Rows from block 3 of the fusion encoder of a small image-text matching model, named by matrix and row number. Rows with one number belong to one neuron. Each number is 500 + 40 x the weight over its row's rms, rounded and kept within 0 to 999. All counts start at 0. Numbers have three digits each.
After each neuron's rows are labels from the 100 texts, of 14976, where the neuron reaches its largest size: "tokens" is the input token at the peak. Only what is clearly more common there than usual is listed. The data: close-ups of made-up surfaces with and without defects.
# gate: MLP gate (fusion_encoder.blocks.3.mlp.gate.weight, 384x128), inputs 0-127
# fc1: MLP up (fusion_encoder.blocks.3.mlp.fc1.weight, 384x128), inputs 0-127
# fc2: MLP down (fusion_encoder.blocks.3.mlp.fc2.weight, 128x384, transposed), outputs 0-127

gate.134:513518545442489558566524497511462519517467474570486469552515494545508466475518527494529519525462453523516544460490457453505463522501502562452525513465524479489481557532515512496523417434399554545463482455512459479461406501504477483580485458530466485503513540482542549555391411575513522478578479569530540487545445500525492518517523482577503524483484513547531525559502531508557546560422
fc1.134:540476488536543503487532514424509420496359484494470574481550429573541520592469554498470510424541603560578489471489481523511508471433554460533434474547487465490491505543516449524515502490534495504538477546479467476519525452518483490567495476546499503522496487494497412558523417527490514503476486472473500532500500488507550495480501483496487580537589486500487426470484530511496515490572
fc2.134:497451446446491457482489426587468508557469557618540535557465528567464516449499507461420448501568509585567532480444472475515463535502472484467484523517492532534490524483453465499513503499594524527469509550506543439505506497467563543540527501485541468505505465500509504467551629497488532493458578519519564494488479524532505540499492496440466507547532495451443494494478476545585476483492
tokens: "hole"; "wire"

gate.303:554537538494489541571584515497419510511519446544473499529515467511544466443563498504479530556433409477553603477509469473484445464472520555420481522536554475502444566496551501492494444496489604519435462494535451489455500466528520486509514458574441523472481567461550543512478465504508509500493458562501557560500427503540501508487514516567464500467505535535534528550464551524527524509456
fc1.303:608503558563511508546523480487474468528540490509468554475499395488487521408503407516509508500466469509470475473504504468465576430540478571462458545526536519538501455535516497497490489494452570465499515471566493501491521555487516491388473547487486550448484612502452535492500564460500479586541504507452498511568447505510487476517441506518515470493490508438524462465441514441489521543554
fc2.303:563479553496485545561505489474533471443436463490502448563533524519490586508501520500521498509524495460577539529569523558595455462527511513508492436467473470512483439553441471462512508536495458551476503461466513448469512392427452503480571509448524511515421520592528454439523504495521518508492579489455501528485469418519501509458482493487511551438483581486555478544487468439506460484511
tokens: "without"

gate.334:560550530444486537586512516494392541531526506566443508539505472531552508399546553485496507497484475539510547442510462457500473522498480537465503492515497440473504558501565525535533431481470566529467408490546472495474426519520551530546482478542449521502486546472527538524442437549524530494520470602546527578513453490487538467470486504570446442513491505531489519543453488532525545516441
fc1.334:461465514503499516454570558530533503560526476451505432468597472574504558548515518547467557509469549514495533495499390530517456468525500506505528462508580497483491483612509512536493459525471601517515537496491581583534457517467420471512505514498527533555490476515560486488457503521482481481435534437482524554532454484466491495451513520481484516395423456516555495507485476482466465491539
fc2.334:491446474483505482507463592572516571501442504465505529528474504504471484500497553478529499474558518561522498522437487482508468571515529484470505509388481498479488467493496491441471495518487461510540530647523565480525604504448446553473479474513559468501518474499480554492568427492502522541478527449489515484501533535566446566507511502499458478548481508549492460352517506490494455481483
tokens: "crack"; "hole"

gate.158:469542491484584502537517523535459497532470499572486511560522567503454424491473526528516523484539511533529543496547395466549458516532527495444513451448515453510499507539465528509530440463448522570491496544505461500411413538494462490542432463503509500476522518495526584589432418602504550441569510547482500537510509457475462511533498530529525514483526472536475507521548500547504563562500
fc1.158:506488488453433507499482456474516527480580424530525438478467467634571498567525610415502512514455502417512521490468527432521480474420450511523465548547477592504489476516549435524515502540584480522509487493479569444532510515495539437540558446506517503544501481519490451498532489488479504489446502473563521417483487517516540475535519457517487457494488508488508473527449545514549497462478
fc2.158:466460456434473468556518538572472482525465528439476537492457517482540623489501435417548437480486503467504553525554570587531547576588497480504511425484523510453560491452545498519509564463455478494567514548505565542437466530432532497491485492521537436494494457495463513479521455545513520464524536497544475502499467463464528479552477482474487542518519449552491533478524475457468454440524
tokens: "hole"; "crack"

gate.262:490527550427471574585591474529465541510483462611519474556506446573505468458564546462479518554467420505507510426475478430520472477482493545456542516468551492512485565519525508497507453463462572531446462441509502500476409503484498504554507475510450500495496546507541525531424467558511521482528504577569534495527480516515476497491539510566473474486504525536527543572500523511568535536455
fc1.262:406452487476505524380534545429490447486556457464527513523524428536492491565495516511496464484485471473529496468483519511538440524437428500554452501545501531507516517455469551482576499583583468509498511573548520556548495458545528516487517539468536465557493481526527435492513522517508536537393532485507597467417476523522504493515538426502528521549518491530469476568476532538500472501496
fc2.262:425481449517503511474501503506447484572573463470539586517525473563466503578524533427496521557462413503494550472530492466520482525485516576477479495517567465443490512525499517538512463476489573523554506553541479489449459512478523480398486475490486530503550573478517586498450452525517553547527444424556564490534456473487510412580488492500496550546486457548461535492494503469534511531480
tokens: "with"; "specks"

gate.113:517500563444467565558479464492489481477472439596518486563496456573523488487522558481523537495452490467493534448502529453549478494455515560419522533479478508530423546500526449481503411497463505582477499467524492439458411522518506499553545436529477482481462538483561505529455458531471500491531469546543525500523472518536510476540540499555491503508523567538551485609481571499565502527413
fc1.113:498493498464453482460579492477462555475580534492512440473540454546483527519570501505460466493450424479551530508478529553538451544505474516554444529577479514467471571516497537529532517539544526545475528515559489546537488462554515520508568544478447442560488466470558411453503547485577494536466478524505597491486437525504497486498593446490434506548452518491484485560478537503534492459438
fc2.113:550548587512545496495502495438567512503566488468501530513501445482529498530541490528482540513493499459457520521522479500496514466530548529464498509501549473475482486535534539518468466473437516505487516492502398536454458558610521507482445478514437606480533557422506528585468468474503508529546352505473488516520469491539476498479551502592487505445457519484551522573532519522440545542497
tokens: "without"

gate.380:451521499465532470506565503533490535483503484497523446536531504483410453525505473547443553505525506463565527541491436508507429489580555558442508480445552453526426497534423546478481437425494527552460526518462462526488523456530456522495442426510454485437534528506583527507468482531553500487582488535465567527545470503499431562442537559511498462465475513504483525541531536568493533539466
fc1.380:458524481467557474477544521558480521497481483488523470516552519482423458526507462566454534487536510473568509536513411509497434507578548548468517456420546454536455510541441554477479480449500539530456524538455458535490519452539422527491451444504447478432521539490602547493473502506543504492579475533446562548531459486491416563450549572505504469457486497504469504517522514563490534527513
fc2.380:524494497508518509479440551456490475459479508440448479499578556541526549517483514549505566517454494503510520504486501555511479506454514507473453580535495539501443501531516430455452433519542506527551507568513524489485509495485469499528530460606539481423488526472495505543495474470486473508462496527420548484503473542595521475512454616499489537514520578509485441451501618424489485453416
tokens: "dent"; "scratch"; "woven"

gate.177:495478487484513493509600515532410482525531456529512503524554519518428481454492455542488562484541490458565533526531416524507430492551540551439491473482572474528429495574443532485486450472541556536409541556514491510455492436487424480490457423482488510441528568492570556503465495482525524452549503538469576553537440484455440537504495542488529501489475478483479492538470514542517482534489
fc1.177:464479426486481461505582541501448513516542512471510514517545468502461510483533442531427515509523486510608508522501446562516458510537523489527488444502540491461473501536460599509506515504557562526433502555473515516526578400483471508438472472448493484469592516542545501432534556432537521502505529514451543580473452481447451552445516536443504456513437461486433518515501451526517469491504
fc2.177:547501519522566491493478506455527508503523479467485495527542472480442501527488416584499519468504509534541551556529458531529419546536498529455446511530510466516451493575463446493505471488507520536541585534561425519434516472567407534442505464575434463490481532412533500509467481475542528527522417490421548524521442473572435478485529524543491539489472539525516464537443546533486515481467
tokens: "crack"; "scratch"; "dent"; "hole"

gate.372:543484577492435559532514429518451505489519462554505531547527407536549529436574500456525502555419419469569553464489520452508494447458514548460536541509530536567414550505555469488478480472497541566462489432513532429495474471481526508509519485514514516454467568515536500457501514517484490486468536501533553509510410523520531481480515501497490514543568531505555530545508555467559454498416
fc1.372:472480475521484428439553538514470494529589531514473620471529499545466464465451471505535491492535523578474440532495434467497488499530485500513433486462583484466515478563486554537511517447428546503415494481497492542507515542450498459471416483433463506540603493533494500537556483547491523551509515522520492523547541491440474516520457497555558491499463437525476578533548428496511523480550
fc2.372:442457477497485549522451453508505494518498540523528519460470549409452547548445503458505425534486490525436432477528478509472544503458450404514498534457444528463529511445463478520534552570525515488544521521495481471459540531520520492435533568485528476515547400500463609445484589477456557520525496516509468524388557517562511494538525494471528549569480520516491489525507469495530467534530
tokens: "without"

gate.304:550491570438443547569525448492450527496515433603496475522500506528526504447549542448490544566441408471486528465481507474503449451474511584454555551516517528552454571490555437477488417494474536549456480459502502440488461502517519515538540444552487517481458542495541494511460458508511488442483467545530547479523464529539511508505558528521452513480525547513564529548452557480557498490430
fc1.304:407506485496492475423538432464462528481531427460668486549494472497481525476526490462440515546463443429525532472483490533530437499509487541497481491514517491540455541483513498478531565525571538555447472498486503506484532486584529532525521473499487430538442461525510446454540550492553499446485478522529590449483432501509494530494590466476498481491509527521482561503503548507495479442557
fc2.304:519552475568527443416562543466526546501501505438513512552501500501535475511444467499514504541509528518512538596539515448573534491541505494441511503534532512549480474532525496489475442481471539534474564469464515594424468502428493469469490477510521500505488495548472533574545514484575500518474554485510468534514549488442541442510410482495593499465506519533483489435565550419427513506416
tokens: "without"

gate.22:481516508425518503525536527468441521490501509523520434550557492512469444504496498529486527509448471499529564494499460466545420513512529552427510504462522455468437572520483537471507437455462550583459519505506467524474434499504461480564463406528487450470543517484593502524429435538494515478531488555501570534543428500515484523504558501567526505463497520554500530606512566528538533549436
fc1.22:481467538492487544431467495499506451465535491462518601516453435534564472527492482476545421479518498509514537439502489396504475477409467499455495538559456546472469522455502438526464494574513467502449507535494545497470486512446548474480536581522525479458459498533520487480565507508489471535396537489519550502456497523570519440548487490526539533539597574528512458552498545433479481538476
fc2.22:538542446536589424518542471558468500517563488557515556499494503480515455470468566479539520503550539501445476521522462495473536509517510517474521450496531549513490431544518571533508471473503497494460508467503454484478455546529531435449451473427485603493502531504449577543490551515475536514555463423521477468524557469416456500601475497497563528474460448488445516521510443573478556550502
tokens: "<end>"; "crack"

gate.190:521522539427495571596514472480450562523465441599479422526501491565522465469554537475510516539446449515489550469501487444509471501488486541453537507453504482486486564526525502508536424462422542541476487480524460478444414524521498512587522443555488510516490555458534536546412423550499531461533465586539505494530465490520498492498530486560465503484497517512526524562492537526544537518440
fc1.190:461487505546481458497514491555412450492547483526538494535509528482470455468482439496563497509464466528392476540521558490549560493573485562432506474494513476472425465431464506471494470452479585579498561403501557518434487576481469477474499453468490478516498541517411511553480492521479459542512499477537471554510460507442455476489510495480497436471471489555526551470511433513521460564449
fc2.190:507541546508545480562414578477573492440459454386505437452517466434515478492497480508581517537476517451446473565570538480463500480565522518523539473405454494504515489525528524458505499538474468456532513446508442585490458505561506513550544512534435512493441522473481496493433451442541493475528433491513521545516473456523498510469577510523495561456502567509553493534459513524489524483502
tokens: "<end>"; "specks"

gate.173:503482532470472515517490404544515522499469467562543515552418470569558525494482607403584504544482491487483541512529535456576521492436486483433547479470536537508474505459570475482502440461496480584472472484510538457459471523467554447532488442486515467478495466526472515534501478551462508462502534506603473420540549483479544463544484513512533522499524464546539545485527470476572494486431
fc1.173:575514531496471488495484356506601589484520464568471524525496363446532521491532539424461501595473443514565506484483466490495511463405504472521552511470561484516508529524562477556474492481546479502542451467485493446521529408478538500500504482476489565491510532496538513458554512457516497495473508574493496461507518509452537522502467521500504525477488452432510524491471451528530529480515
fc2.173:485463537455543536478544555411488466522500528390494473458517427489497448547494462554466516516460492462469557541538448547470454563547511487487493482490541499514487521498502471498520486528498559487450532577485477597458457498524468452524486520597507482498472516398499536554412392514449524506496443491454524475516446469574506485542515508556510528471529538507540478524504587500543488523517
tokens: "a"; "<end>"

gate.68:523446558471448481586482455541483467466464432524518434531551505458492529480575468501504509541449455453559546532469481527517490484487512536468582535443515510531467533516523447457493441466487511547534500464470525484508458443457502481557540435522542503506462531521577480488451468498482480400546541524486549554539437539510487514472554492494497560491552546515573515529459577498600451465440
fc1.68:512556527519552562451492559455494516540506550519444546480417486518531467470470570499525498462547548539400431440512491447483548474500495486514461504501472425468546518466513527540493489496415518437451468497531448527494480558523502535467492562503446532462525500464474570542469473555515521605496468546522439445500563477499525477488425566580495437506470497478497489518535462519469574526539
fc2.68:508483572514478560474484501514511461469450525523490466464477549434501487437499444556463438407496534475446474522506539543476486488553477484566528507483455480537575521429477469506500580522468481464485526409498466497547464499570461494490543576527469464517476478475450440464435510524515472505563464521444453520460536504591493554480608474522461479469477546532561505567500525503476487555565
tokens: "<end>"

gate.28:487558482455536504512520576504484492530447561510462458538529543525492449487506532523486499474505508576484545479548447484532472501521531495463534444398499474481514525509495566505497473435381499532475482482480470531436417534468472496542434463516498491478534501504534569580423421611505527499586517553506467572524512446481508518506466542560518457453497493522477513519563497506490578543496
fc1.28:515526483558587481482482594445478482549487523449440483488566475460475476500489449595501529452562566535492529497561455573458514526550558522481480439486482402514517467515467518493500506494439500473497513544516431528470486484526430537428478527524453515462462502448498547525449446492562507562561459537394467560506485426490470504453472559505520463466493511507486468486491470496438509495530
fc2.28:507462500485453550479522513460553459490549453521570544503520467515474445495555466508493536508454403507512471487408467406512472466523526550474491583519565477525443578533486484492465458487550534524423488487510497483555488462470489475436488487478462468472571539526556415474521531499519459493448503560498550573487430601526467498486538535551461481509470502538488509539437515515521467578457
tokens: "hole"; "crack"

gate.313:513479594468472519593437445538482514471456463532531388541489547483531515487525543464527538519449496457494520505486532503532514490465522529460595548410444522527473537474532431464482470475462504570518481460494532460500457494483518480559536417528525473477438504532528500526437450544479478403556523499551510483533501523529536530515534482503479526458547577532584537508493554447559477497460
fc1.313:534505487497507460561501515447449438539450554536407464512560507548543432418470558518529512508529524563444504495513433453475492487444488476508428502561459467461542488599526536534539463526416558469443503498496435516492454541541489499521438506557452548481540516441468527564456422515492531503514459469455443558468501505531532496537442553546494491497463491511450472488532507514503563537486
fc2.313:498516578520506541422495541510501560486466546484499453472531524487500436454441505579535453479526554512429471523482527481477482515509474463531528511470470500531551532519483494522486530516408479445489450449525451573551420500564450496577493562600473471498498508429500502541448443533518459490553445513501428503513515520558486506514581509519559485462453509504537524483518549593458516580519
tokens: "leather"

gate.202:518478502493524465576523519528441455485481480521490455537565532484434514455507498559494536485517519496570543542509430536536475496567531530485532473435536506516477476557462514502516468413480516559445528502506516514471442431477401464535453448512522510488527552518569530493380478516484523434623527523469527569559450507495425556510514509488512524480484489493505490554490518511587483563490
fc1.202:544508536585512555474455497522526502483458527524439499479474530460587491512458514502487541534487540498396516475521533524449542521487537463460536559488467464499509467445566431430457470530460518451513486434496480485476492585508530522496536569572473540519416489479459548538476454537519483554479481491514410419523528472539557491505478493506487499434518566465556541430505556487415489458479
fc2.202:506491518469428459454488513534434491483459567495440461505511587523576563414537495428558451528430556476488523467510545526485564478465468466516538470504431518441556514470535550530516538528445530473417458374478466524521516511501579457565472529449498554500537511535459500524524537519511483538532528448499483493432502494488553525521459489487546488522462513457516512444548485438513518467514
tokens: "hole"; "crack"; "brushed"

gate.1:469461517484494455501520482570485507457501475492545481557548545459446515508490463496466553525508492440566515548483464557568475480540559555446539509438545537564420480531461523458441444434529506595529524498457550509482538455450476470519466413479525469419488540556550498484510516484482455423557563490480565509546461532476463560495517568458533507470553503496517545497544541478532456508455
fc1.1:526540478522515540490474503426518497544513531520450522448465474541560489509499544496529439474490511552423486452518532446439528508452431439559444499583457470443581515460537481541546559566483496395479474505550463466526479549544529532482537579534482546562515464455446504510505474507509534568447458493513432480457540463514538438503474441529476484534460491472477454488453465511480547487572
fc2.1:495505482485461513521478443603501496501496512499508518464414473463515485459512528449501399495549498522456444495460538486474551521533446476561545499439485525511573489432514501506571584480457463461515445482472521504539543522488550492491509567464503508609500481488495466450520521516482498515535503485545424486495543537472497521524531350449479475489482450513500549501523418562504483538588
tokens: "specks"

gate.325:468545483435530501526556524506474540532508464574511470529515524546467439507516567528502566518495475517510542498532459474523457522512497570444497465480551461486458527515454539484546424465445544537447476544495453520453430519506475488573461426539471468504534518474559548589410385576513547470534470587514553508554465463495484497511523485557498475453447493539468510511511514542514551535467
fc1.325:510486484517567472487487522488504481489441530423408433427595492461484493530499417594439469422530543502513511542518479560423513505514530486530499488491453454534541475494486473459508518545520474406474551539477449586497484470523439548476507558547448540479435547454504509522467482476510507436515460530386468551470471477524469478461496532509467508469528541515494443495513529527471510463551
fc2.325:512413551525455555467478494498551511485554471573540523467547461555440445523518478582554516428462493487510479494427491442461505516459530510483464594572500502459482545526454452508471474511512425508518528475542504490502462495431421500442486512548520452482520493436516443487489505485457451508424521507506511522468476601522443469497518521506523516526504503575523504544476576512595447559472
tokens: "hole"; "carpet"; "crack"; "wire"

gate.229:562501562486437506593541421501449518490456433538510431523488424558552540420571496442442553578429404471477515496482506487510507482490520566450549531504559518534465532499584457464480425474512583532461462441485500496480512507501532486532527459508476524478464556483503493531500458475504485468513479540520528487551465527518542527466532528495465503453495548497549557530495540488541493451435
fc1.229:489493476481503415438625548484456504496565547472534533485568498545434452497476422544472511491511467550507455562468475461478490476564513515538439513532553497488540473531440565492514524433485601476423558514531485623528521501479455477515442529484479495488580522468505493497498501534507517536491495545460527520583442537496431532480487499516530450494461501498432514524469494515483524553501
fc2.229:511490473499518538587429455521463489553567528580444542481490507426500500497530511497446500459506446522519472447525453501485471534466446477509454509530472478452509535537514482550534518549541475490550474537569522397480537439506468572412553521428503541513545470496567469441535525453487522572481531482462511524457472496472528462492539511473421490549461444472479454498426448589489500469536
tokens: "without"

gate.27:497521518418501540525486474495484515506464480561485484540471505578510461497477582463577504524477483527449512485504497406522482477504477522431499517483531498483484522489511490497514420435397509552505495485510491486451402583490485474616471449537514486499503523495517549583422410600476499457544499512567487460554502500535511477552509505563526509478523513553509540529522518487519536565429
fc1.27:459507472516519476457512529519513524465534517612572410473469571450450474559493525561422538528560530478452495532486549538493489484598552469541471482432560484517527466459467509475479463483466437457422510495453526515526529556518472520447524506535522487492498410536451479569449569531427515546507525472480469495503602505475485549471492510511479467427526495457463517475516524496458478541484
fc2.27:493560557446510536456491563434479478451465494425469512535510416494503448451465569488517498525485457479474469464515548494531459463496539514480518510534519469508501525473520541488485512500384571502396444448494494590477423484494504453511473507512470548480471549544525512541513398574512474483453493525483522538529495495529453463524531512557550434453524526522541483604510477483419545522493
tokens: "with"; "specks"

gate.140:550504548533590522512462540477507451523511504527446510463515554438464471489477461576527478436544532536470510506526442510423486475519480550486455517531462435495504490525465475521511476541468463453526535557579403505483445519567443543515517528534469570480508569384520541501429479520521537525498408496454492517494461479536469467491475508518504486530490527472527432532409550570497526550508
fc1.140:492441541530514455521447462560488479475482505531545494455445542475440510513446491506550454485527556481446427582480543503490566541565432450543541510478461528523564428452456465495551526483510509499498572485506507543519495553516487455530522513484539499550482446472419477499450515505416549475548484440512410467509562547464435508566494463447542548533552474511565504448482499488524440540502
fc2.140:458588421440471520505556495456503596521502515490496479451455452538526486477545527462429504559460443495511508427543493474490480572466501485531490420498549476484527547463532608506535532487512493490499426496463474479524540490536584538505484490487429435527528477476487494518553488490560519515451454558529506495494500436485527503429505471529449436481443467521431548485556460522451563432514
tokens: "dent"; "without"

gate.237:523550500480551514526492562474505478535471540540453488539536546522496440492483575535543501477503528576478555478542465460525486491503495499432520474472483470442481516518487525530524457460385483540466486502512477534425385557472458486565453466526522520495518515486519569589390405607483546511589506526502474536517494467495501487527452517560526487487494478517476495502523492517505565557459
fc1.237:507522506523579517475438553431548473545516534526422497527518559437496494545495513571598500408550565561491538478546436501482477497532511503446490457483458430456488470529458494517511471490446415492579528544534452492442443515467432522494482513503519557460502523504530591553422430542523528545541506499468471524509487458478486463507443532543538473490481471470503444518467470514476539537509
fc2.237:506449524444416581533491524473553493460510465553562492526523443551498429476532558495440547499433461485502468518411522433542456483506536537489509556476545496578475564530506512466469483438520510519410495424453515465586453493499506480477513486481442461482494512536549410496526483563502443483478508500544526521538493569531486548492579525530479508470514532514511498573492495514564464565478
tokens: "hole"; "crack"

gate.274:525544528447539546597532492539462546551481482590483417510499477507511443443548501539475498503499490555526544471495445474494454509510489517472541484428523446486536542509513548537520462474481574496446466501523442477489427491532461532549472458523428516514512517457581527555404428529541544442586451603492506523515497476509487506446558508520468473480449509528510517547499509567547533512479
fc1.274:556491551590530484530480501487511542524533489533502559564530504383438473448465460533499472541470508467557466519516520480561552520553486459499539489470480447531498505564467506501502529462535441576527585500476446437498527510550435578480471458485453502517527465528468549441534607483543514467548456556475469514503460487474468502441460503467531450530491489495537443545501486570570498545470
fc2.274:473474481516462496499521476509539550519487520434522519464494504494491570495481417519542522534478512501471468592481485549459507554524519465499501500494480527434484458534524499566516482445512522486541573539536508578543644500523476509502469468542488523509478499420397479449539534443499530545494492450487475470511522512443473467446441487466536497587500455514495541382461533531511464397476
tokens: "defects"; "hole"; "stone"

gate.104:550542535456486543638512423507491585539514481571435492528498404530534565454573522484536480550505441481531519441530459486493560485517459519498561491505562505506515519577569528543515508485470553493446437464524567511477446457474522493495509484487526581477476567533513550472459500515433530506498568577467502520522450468478486481444479517485460467484507474461547535518480487501531500457519
fc1.104:544487511537506485503570551504427514467470490421492526502585481545461539434448485459473479576529478475447475546502494548506539542526499543438529527473528538484493482465487571462524544494519622579499507541535537552523514494501503506645487449529456471495506551469470432525511481468547522445468510530475489529487444496453490472483459504436509512482527493550495523446569468444504440427525
fc2.104:519503479436520441501537532575429488515464542507450450465530465515561554477460498473523480532486488533555558526403451508493529559489505437470504497392485518471521523517540538513492486448534436519529468594445507470543522499433504501548422504513560447507500448439454547510499477455502488483503524549527474507525531510483559513495425513511557582488577489551458512433488503469526518405467
tokens: "<end>"; "spot"

gate.328:495429525470458501575507446543493478459497417538541460543501510500472497497534503490513559539471454438515521517460522505541448473501536569426559547485532545564419530480489440456469386471515513574519548486475535491492465496480477471565540413505532485453484527533549507500466505489479470438486526498532557482554459558511466539518555539502493564461564534526535511516481566515571450518423
fc1.328:528573532491538563509447525479520553552471581503447499457481513547558477463504554526528456451514554563473500443518444490439529510475469441524479486452479433431562503509531545536524514483409489417484429481546446465511471512501510539482450549517477542523523486460476536542467464574487520532567478532481422520488578450507566473485452488555478435520455479464514484506519449518472571524544
fc2.328:489449500517487548507488507551483445461504524536499482457469483474482414509501429560450407433556527502445412511448549491454494508536464452552537526483464508515583485437461474508514562526500513448452503525465489524554527505549474528527538585490470480535486446471507440455512497504472487541484497521496420510445542541535457543455599461476486443509497505497508467556465480605512461548573
tokens: "specks"

gate.238:503468537455434531562523441532514508470498452565548478559535466520477501490552500471531533558417425472538521477461509498566450474494503548455523546466525509506416575525501465475508419459509525615510517461523523493489442480474487475543527414516515484498501550530574473482457488505487502451543524506527575501535446548523493496520554464525520546514518510525535519561471545483606469523405
fc1.238:526528523505508538568488490520518523541514518609433496461468529516515454506488580496516502464518561521393452468499459458454547448515483487496557497419506463538568476525492499515499486455429487435506486457488504435494434585469464514535452524471509571511531505499491566563462460568458516490588513539523392461537565470467496514501463545523508474475518449467515504510522474534516539572536
fc2.238:473444558466426552482444546434536438517469551467482488473471497502495522480471478504530444436456547502472468505482561513488485490495462443584498507499425481468553518446484463538494568521459465437474492448517555545565461524449475477546575577483524440508471447547497390490515463538477468536451571517535451496475532514531523454465518504497505475528572462493552477541509451462523440520567
tokens: "<end>"; "without"; "carpet"

gate.196:533506520476447517512471403493555548511447464538491461572407496486575503474524573409505543585455482472505566471512531493569519508428541482426553494501509523511441500459576471470474462506493445600520424464468518423460522513476580478529496430510515515469459523543486509532514463500476486464485519519567485414501538486501565503515483537501489510496534508500531546480555491493492499444465
fc1.196:547499532516449493505472393521504564525434532490484481547412503452572546455501529417491478579508505503501559503523521519514568482450506458446571502491468525508454482479601502505443514535509470537551426462493517454480607486486583497521493516506516506428465499525432516469554510452482459524464519496527455414480563480499530487486472552454493462508510515489520547431522470494469458428497
fc2.196:552536560580541490452527509454536440488527512417502501478528475537536498469463457585518582521462573456418485490477533485489547520489533546472448510564505535540456452462562520500506436505484526538501551429496470562521474523559483460466503439527450492490480547402434480546418460469449496495511423490462461550532511514521494526558488521516509544477496540539543490491520560475461541521435
tokens: "defects"

gate.12:453532489467538466489552521536485530484487495479506435508540521494425460512512483558438568500512504466545514532484443543492422505580570548465504490448546454524440512523434557466471437425485523520481517526464459533499508469544449537506465440521453486446520520494591522512462474530562485490581481543465563546552469510509444574438551559525488460445459520516471538535532538573475531536465
fc1.12:524474523519445529514452483457519481506517521516506535474450481507567565485500536436546453509466482520459480461487586488502561494422444443559516526563454547458553501456563451524530548564526478471533478469534565458528494513453571468495542547477559503562476463530428444483531525496448508501411539464555445447444551514487565439536459433477504530554519493488538481481479483429520457460508
fc2.12:495506475480485526547535450544515512545529486550537540500444425459468436455567487473485445502544480510494481475522490452485521506535482503527528412469523468512543515471479584539567560485471506468449473436486463492518481486528508521466490535395445547573519487519530497448498527497500532510535492493558466518501512446415452522462521393501477467478464443478479546550497385593525517553573
tokens: "dent"; "scratch"; "woven"

gate.367:505498570436460549549467445505538550489452467609539459554497483559585528497530600445501510540472492459577559450480496452553483485417510521479531533456485503533473528534591460499474457473492454554495446455486516376497465478491565478522529460493499474503453502532552478504509487554496482432504505529553531485501493514518556517541516507517500528492555520493554503554489523473554509449439
fc1.367:481481472515515559527528439513489571502543552513524506463508465554536503509491542469519452511537490541436524416543482471449598572505478469475534469482507499525512475550558554522491507544468542505427464406544513493482488619456573557535455489542486522493535492504438540566512467521448531503449509542542415495533516462510557511515408511478432472561522513530484539470460463463443526492503
fc2.367:478456529509521530434462427488545499534450533394525488455422472402485526528534528559423497529510478517436446454488514539418509430559469531503480522591498525531509526466503526505524492448426503478565493509544464512464518513559480502502548526561489581517479556445485548522467481479503530460469440424506455480532535487538449439505527489495426549478509548436507456547526489492496472524501
tokens: "leather"; "without"; "carpet"

gate.230:521453590457462558584477424519444508476515420594520462530505457524512497442586510457512495540437428462526537479460498450525490429464497539469576547458531515545482552509533480471490435462489522527485478445504518441507465495455523505542518451499519529492493523529561497479468468509439490442506528541550536538518458555527513496487521505525479523509538536502573534572461552504623485504486
fc1.230:563454472544522535525457466488532488477463510453510487533515501507502574466486535492521531488469543421529558518509535578563520557499552499480526495457468533560413430476515493431508469515567412584572544489480522492532558491493471487559570445540531474545447507480499449501490517465446477490506503396486491440523531481520496524508526453469462572578501529498470482475427509474490452445427
fc2.230:517467495413441523505510432488506427523534450494566448532481474644503525534538451426540526543436447444505476470504497422488538462455540509488545520511555546543502533548522475523493496482493517499512534522452518501502418538484511491504524450524483528489520544477466529583452410485487494370497498503528472479537488497525501530528487505510555519502573493550528487448536560474552507573478
tokens: "without"; "leather"

gate.23:510472564465449560520513439503483514489476508588524470566486451546551485419559456460507522637450425508521576481522516433511505458498521543416544525474547519529429538499551500513470417483479533579471458409520500486445482479469550492560500451529494505464528566506498568526489465522464498504460497546557524507542471482512521497493485534523484523471526542508549529534485516491554473492441
fc1.23:558510507445536538587403457472543527522501458564464489467494582452483490523514552492534511436501540517454465421501494536513504491409461551528558526475386456477508507487476483517514499506538435517674470526486489390529528517518516552543530460469515527476494512478502466480506502431456536423540490479473493464514494487525525473518506485503468533507514520507500449549488514534536521518466
fc2.23:472533541461453539479561507472427487457444506483461424492523490584456564481532444523456486518439441422502492521522560543511499507532497476530535482534529431442498530455470499460493526454452589490384494449486474527527503462485450486491445504503526458492456457548578465498514544507534477523498528550503535509484441493457464482433454501505508392485537520515561553580525514441479482463527
tokens: "<end>"; "without"